A small audio captioner, trained from scratch.
Training: muon at rate 0.011, 15200 steps, batches of 256.
Rows from block 5 of the audio encoder of a small audio captioner, named by matrix and row number. Rows with one number within an expert belong to one neuron, the router's apart. Each number is 128 + 24 x the weight over its row's rms, rounded and kept within 0 to 255. All counts start at 0.
After each expert's rows are labels from the 100 clips, of 14848, where the router gives the expert most weight on average: "lies over" is the class under the peak. Only what is clearly more common there than usual is listed. The data: synthesised sound scenes: up to three everyday sounds over a background.
# router: router (encoder.blocks.5.mlp.router.weight, 64x256, trained with AdamW), inputs 0-127
# up: expert up (encoder.blocks.5.mlp.up, 64x128x256), inputs 0-127
# down: expert down (encoder.blocks.5.mlp.down, 64x256x128, transposed), outputs 0-127

# expert 59
router.59 [127 150 151 171 110 125 137 126 151 121 116 163 116 132 142 155 120 119 169 125 171 166  94 145  89 130 111  80 147 155 127 117 152 117 115 107 118 118  75 121 124 121 110 131 103 136 114  96 133 114  85 155 124 132 170  96 132 124 103 112 130  86  86 146 123 129 142 174 111 120 142 102 168 142 137 135 129 140 109 127 155  88 166 134 145 163 122 168 138 125 131 106 133 132 142 121 130 121 121 139 142 134 137 135 151 146 145 132 118 146 123 127 110 148 145 130 123 136 173 129 124 159 163 143 164 115 162 166]
up.0 [ 96 183  89 114 144  90 171 117 170 118 161 130 120 146 137 159  79 106  78 139 198 116 175 133 171  83  98 115 112 155 148 168 143 101 121 118 164 120 122 102 108 118 149 139 167 110 124 108 122 108 162 154 149 115 126 129 139 127  96 122 127 108 132 142 133 105 118 176 109 168 103 156 116 119  99 147 135 122 150 123 138  88 109 165 144  99 143 170 121 100 110 123 126 111  91 114 130 132  85 148 128 121 102 152 146 106 119 142  82 125 146 124 103 139 154 136  87 118 159 130 135 114 164 128 106 112 146 168]
down.0 [107 113 143 136 162 110 126 118 151 121 157 129  81 164 178 111 113 140 122 150 126  94 132 146 103  86 128  97 132 127 127 107  99 165 155 121 143 134 124 111 134 108 119 131 151 138 136 140 144 127 166 124 100 136  88 162 150 139 109 107 130 159 161 147 153  83 161 113 132 172 129 118 173  92 119 107 125 109  73 170 164 134  63 102 153  71 119 123 126  99 155 140 155  96  65 140 159 122 166 113 119 154 108 151 111 141 145 134 101 107 107 125 126 141 122 121 121 156 132 133 152  93 147 141 164 151 125  69]
lies over: church bell

# expert 26
router.26 [170 144 150 167 152 174 141 118 139 134 105 134 112 127 115 112 136 139  93 128 145 137 114 121 117 137 119  66 134 146 105 131 131 108 129 180 118  94  81 104  80 135  75 132  88 104 107 161 141 109 164 117 138 118 113  93 118 120  87  82 114 116 161 114  90 107 119 156 110  95 109 146 121 150 109 169  90 164 126 131 105 134 146 136 165 159  82 171 137 154  87 120 147 120 159 123 144 112  86 134 123 161 138 138 156 141 152 137  69 127 107 129 183 131 129 129 117 111 137 120 122 142 137 130 134 137 129 157]
up.0 [122 119 141 126 108 125 129 143 110 137 142 143 100  91 105 153 138 129 115 141 150 149 100 107 131 145 156  79 170 135 136  95 147 131 131 106 133 143 114 159 124 123 144 140 122 149 156 127 130 132 157 121 109 158 110 122 150 136 108 100  83 158 166 121 121 133 128 102 100 100 134 133 130 133 140 120 151  97 109 136 117  84 171 144  95 135  81 130 134 130  96 152 138 128  70 112 121 102  84  68 122 125 141  90 159 126 127 128 131 134 129 160 130 176 169 137 164 116 107 170 138 119 143 181 134  82 154 157]
down.0 [155 154 121 144 134 132 110 141  80 111 168 128 106 115 126 149 148 159 139 140 139 142  87 101 116 187  95 141 114 132 131 135 110 147 108 137  87 141 164 150  96 163 109 115 140 149 132 109 123 138  97 129 110  88 121 115 131 112 111 125 106 106  93  90 187  90 186 164 126 139 118 149 171 119  91 110  84 120 132 101 158 166  94 152 127 121 102 137 153 120 126 153 145 133 109 127 135 127  94 164 144 175 110 107 127 134 126 128 156 148 106 158 175  81 115 127 131 110 116  77 160 149  94 105 112 105 110 142]
lies over: fly buzzing

# expert 27
router.27 [141 155 133 111 127 137 136 124 168  65 157 148 122 113 132 129 134  97 109 160 118 109 105 119 122 170 133 121  85 133 135 119 118 168 132 130 139  79 122 114 160 141 104  81 129 161 105 143 134 110 100  84 101 108  85 132 103 148 136 125 154 124 143  73 101 145 108 132 135 142  63 133 123 121  93 106 131 133 167 113 149 161 116 151 107 120  97 144 127 157 107 155 134 133 101  59 123 106 132 127 138 149 118 118 105 117 173 146 120 117 161 157 133 156 159 141 114 148 142 160  83 151 164 127 133 109 146 135]
up.0 [130 155 130 131 155 100 142 106 139 120 118 124 174 148 121 102  67 124 142 123 122 124 154 111 160 109 176 121 124 136 135 173 156 127  89 134 158 158 151 118  94 101 125 112 134 135 143 108 118  89 145  84 147 148 125 119 131 161 163 140 138 157 164  86 136 131 134 117 133 127  98 122 127 162 113 100 124 111  44 154 133 107 122 147 170 103 122 103 131 141 133 129 109 100 130 126 145 117 138 147 130 160 122 137 143 123 174 166 106 142 100 115 123  76 140 124 108 153 133 120 147 139 152 109 101 118 124 157]
down.0 [126 172 174 135 148 128 101  90 156  93  66 120 108 151 141 132  97 139 112 120 129 143 135 102 121 135  90  93 100 149  58 148 114 129 131 123 114 148 106 116 172 145 160 119 135 150 135 130 151 158 169 148 124 112 121 127 122  86 124 178 153 119 135 130 137 143  97 136 121 131 183 165  83 113 138 112 107 103 124 144 136 123 147 174 137 134 156 141 119 110 164 109 158 152 185 127 100 112 137 143 142 131 108 146 100 107  99 111 144 125 143 125 120 108 121 167 156 141 146 165 175 158 105 153 140 139  84 125]
lies over: howling; doorbell

# expert 14
router.14 [153 172 178 152 143 142 151 117 120 159  98 108 116 135 116 120 123  91 104 101  98 127 123 155 122 155 113  93 146 153 126 119  90 102  93 130 110  75  95 162 123 122  86 124 124 135 105 110 149 107 117 101  94 145 144 131 166 123 151 125  74 179 108 130 124 118 128 144  94 151 109 121  81 134 105 143 103 123 121 102 100 133 118 160 168 148 138 146 110 171 125 187 127 176 168 102 152 162  90 169 107 143 123 153 156 129 136 119 127 131 145 136 109 154 163 107 147 138 133 155 144 151 116 182 116 105 159 193]
up.0 [112 122 128 104 175 166 130 124  84 132 105 174 142 141 120 154 113 123  93 130 158 104 124 115 134 104 120 116 101 127 144 151  74 108 120 157 146 126 113 146 144 152  87 113 109 162 160 161 163 122 144 116 120 134 159  97 135 165 127 137 134  89  97 106 115 140 111 154 125 108 116 133 115 134 137 131 133  98 123 133 124 182 118 149 114 114 125  50 159 136 123 178 105 115 115 161  85  64 117 120 153 149 118  84 132 110 122 164 160 101 137 107 160 130 104 143 101 145 113 160 125 145 137  85 160 117 139  79]
down.0 [138 159 130 115 120 143 109 106 128 113 133 108  87 118 139 149 118 140  93 130 116 148 147 119 144 133 117 158 109 161 150 106 112 111 114 103 128 124 169 140  92  93 111 163 103 163 142  98 118  97 103 129 135 113 156 142  94 133  95 145 149 169 149 144 133 121 164 153 119 135 156 130 139 132  86 126 109 117 150  84 110 122 116 105 145 164  89  92 137 119 103 104 127 158 142  95  98 109 114 136 144 144  95  96 139 128 113 190 138 157 119 159 153 146  96 148 161  97 174  98 107 119 135 109 118 110 174 176]
lies over: fly buzzing

# expert 45
router.45 [ 77 132 111  99 122  92 126 142 104 137 112 114 128 101 113  95 133 125 163 145 137 148 155 108 111 149 105 159 118  96 127 135 129  91 106  70 123 106 128 188 105 118 135 150  97 132 134 139 114 116 127 111  88 160 110 127  97 133 145 158 139 119 173 130 145 134 138 132 146 149 137  94  95 146 154 109 118 114 110 140 158 137 114 139 134 105 138 129 147 145 172  71 141 134  87 146 150 116 161 144 140 102 116 102 128 119 157  91 133 145 148 133 138 142  97 188 120 109 123 185 147 136 104 104 172 103 150 135]
up.0 [153 106 118 114 152 121 127 127 115 130 137 115 123 163 138 156 152 142 142 149 152 118 104 147 154 119 137 132 123 111 102 113 115 116 125  85 115 139  77 124 125 141 143 146 114 182 120 150 126 147 110 140 109 145 119 134 161  95  99 128  90 191 101 117 117 101 143 130 132 109 143 102 144 140 115  98 128 162  97 125 127 115 150 149 139 105 123 129 126 169  93 114  89 107 145 123 147 134 199 128 132  87 124 106 130 160 144 147 157 124 147 153 133 119 185 134 144 163 104 176  84 158 123 184 133 139 131 170]
down.0 [142 120 141 109 125 146 105 159 126  89 108 163  96  85 118 121 120 170 135 151 123 125 150 126 154 151  87  68 190 138 123  86 130 145 152 141 180 118 182 112 121 169 151 102 147 103  96 129  93 152  99 133 146  96 155 134 143  91 165 105 121 144 107  84 145 108 152 162 118 135 143 142 108 177 103 149 123 115  90 106 126 145 169 127  95 104 147 126 127 152 113 160 103 121 145  96  85 131 136 175 115 124 138 135 112 158  64 114 124 106 107 127  98 103 121 103 155 124 180 146 123 140 135 137 134  68 117  93]
lies over: creak

# expert 41
router.41 [132 180 180 188 120 156 116 118 129 138 129 137  98 136 141 154 125 133 135 104 112 109  78 140 122 163  91 112 145 119  92 114 140 156 109 168 154 131 108 114 106 158 105 136 106 101 144 154 121  97  95 137 137 161 143  78 109 121 136 138 129  77 134 168 100 150 176  91 129  92 119 105 140 116 111 148  82 123 111 126 112 125 137 120 166 133 104 133 107 158 126 132 148 154 119 110 127 113  72 108 106 174 131 160  93 112 117 173 143 141 117 118 133 145 139 135 125 102 151 146 135 153  91 157  97 119 148 148]
up.6 [145 151 112 118 118 111 134 126 145 137 154 137 158 148 128 151 151 178  84 166 132 115 137 108 106 154 130 138 107  81 125 133 177 136 109  74 100 124 140 113  86 168 140 143 109 146 162 110 116 110 120  98 127 151 134 133 142 132 107 105 138 134 133  87 153  95  80 105 160 132 117 126 131 136 164 126 118 112 175 120 175 129 127 148 102  91 126 109 125 144 143 113 119 108 149 167 117  98  89 150 103 113  98 138 127 122 141 119 127 146 149 114 128 107 102 154 146 134 145 102 130 114 157 162 151 106 152 149]
down.6 [102 119 147  96 102 153  91 141 152 167 172 111 167 171 137  74 120 108 144 129 155 141 132 175 120 110 129  97 153 101 170 114 121 112 105 140  83 123 146 149 128 122 123  98 152 166 147  95 139 120 109 149 140 137  94 110 135  98 135 142 117 121 105 108 178 170 148 113  94  85 113 124 109 127 133 183 133 161 118  96 158 131 122 147 135 122 121 151 121 142 148 131 109 114 148 129  96 118 129 170 130 143  98 107  98  79 110 125 105 131 126  87 116 113 105 135 130 144 102 166 142 140 132 105  85 151 137 129]
lies over: creak

# expert 9
router.9 [138 163 175 159 166 144 148 106 143 176 136 140 161 169 171 147 169 111 106  75  98 131 133 108 105 193 119 148 115 135  89 110 122 149 168 106 108 126 132 125 154 120 114 124 124 133 156 107 166  86 169 143 131 106 108 103  89 161 123 109 112 134  80 118  84 182 124 156 133 147 145 137 106 112  88 176 135 120 147 176 113 141 125 132 122 176 148 156 105 133 134 134 131 127 140 115 112 140 148 121 118 105 113 116  99  88 120 166 144 162 113 101 152 105 109 126 126 170 125 108 142 169 192  88 106 139 142 134]
up.0 [125 109 115 128 124 130 123 101  96 119 139  82 159 119 118 143  79 105 109 155 105 147 131 139 142 150 161 111 140 145 166 150 110  68  78 162 155 139 128  95  89 128 108 132 140  91 141  91 117 156 127 159  92 119 126 161 114 114 121 129 108 105 163 131 107 180 139 129 161 101 100 182 145  79 106 133 145 172 147 140  69 161 142 107 132 175 104 145 100 112 111 140 139 144 114 105 144 139 155 133 104 112 172  96 153 122 123 159 139 104 151 141 151 132 141 156  88 144 152 123 117 113 110 125 138 136 160 104]
down.0 [133 128 135 101 155 137 175  57 120  80 141 120 155  95 120 152  72 164 129 152 143  88  85  73 163 138 110  84 107 145  98 107 174 110 106 155 107  97 120 109 104  81  79 148 143 135 101 113 114 119 148 155 120 123 122 160 107 123  92  97 115 111 120 115 114 147 134 166 106 124  79 107 136 126 180  91 152 124 113 166 166 106 152 148 145 126 126 148 124 107 137 148 104 114 161 125 114 103 127 125 132 134 124 124 121 116 108 101 118 111 102 122 117 116  65 109 168 171 120 177 135 118 190 115 149 124 115 117]
lies over: coin spinning

# expert 23
router.23 [180 160 130 149 158 133 136  97 102 192 104 143  99 152 119 139 148 130 140 112 107 110 128 111  92 124 128 155 152 118 127 132  92 159 106 109 131 117 130 133  80 141 128 122 123  99  73 155 138 111 104 146 142 128 103 127 147 123 129 145 118 160 132 133  83 144 152 114 112 139 142 122 119  95 112 103 134 126 148 137 116 164 116 137 152 120 149  92 179 159 134  78 169 133 103 136 151 194 100 112 127 131 169 168 141 123  85 171 168 162  95 145 185 139 169 108 149 126 145 103 136  90 110 155 162  98 124 155]
up.0 [140 134 138 144 130 125 105 123 123 134 109 135 137 113 180 143 131 169 181 107 144  96 118 187 163  75 141  92 115 187 132 126 142 100 100  99 106 158 156 125  87 116 110 111 146 153 143 102 149 128 133  81 134  95  89 140 136 120 111 150 141 154 153 124 139  98 200 132 142 137 130 104 130 157  99 130 138 205 133 131 148 123  66 123 146  87 151 107 169 158 104 159  93 105 137 140 106 110 123 157 114 110  99 140 163 137 131 164 132 110 114 132 147 109 154  79 139 112 130 119 120 110 102  74 128 114 126 143]
down.0 [137 155 135 166 122 195 120  79 138 134 117 115 151 129 145 101 139  98 102 124 103 113 121 112  74 153  86 138  95 132 150 162 138 150 174 129 131 150 145  95 134 148 129 106  89 117 131 122 135 125 116 113 133 125 133 115 117 158 181 113 187  97 148  84 124 126  99 211 127 175 114 109 131 173 108 119 103 163 100 125 151 123 126 194 137 147 112 132 122 131 154 132 137  90 140 138 156 167 140  85 130 150 138 102 111 142 123 124 104 156  86 102 139 144 126 109 114  97 140 162 130 143 136 108 145 137 121 109]
lies over: spray hiss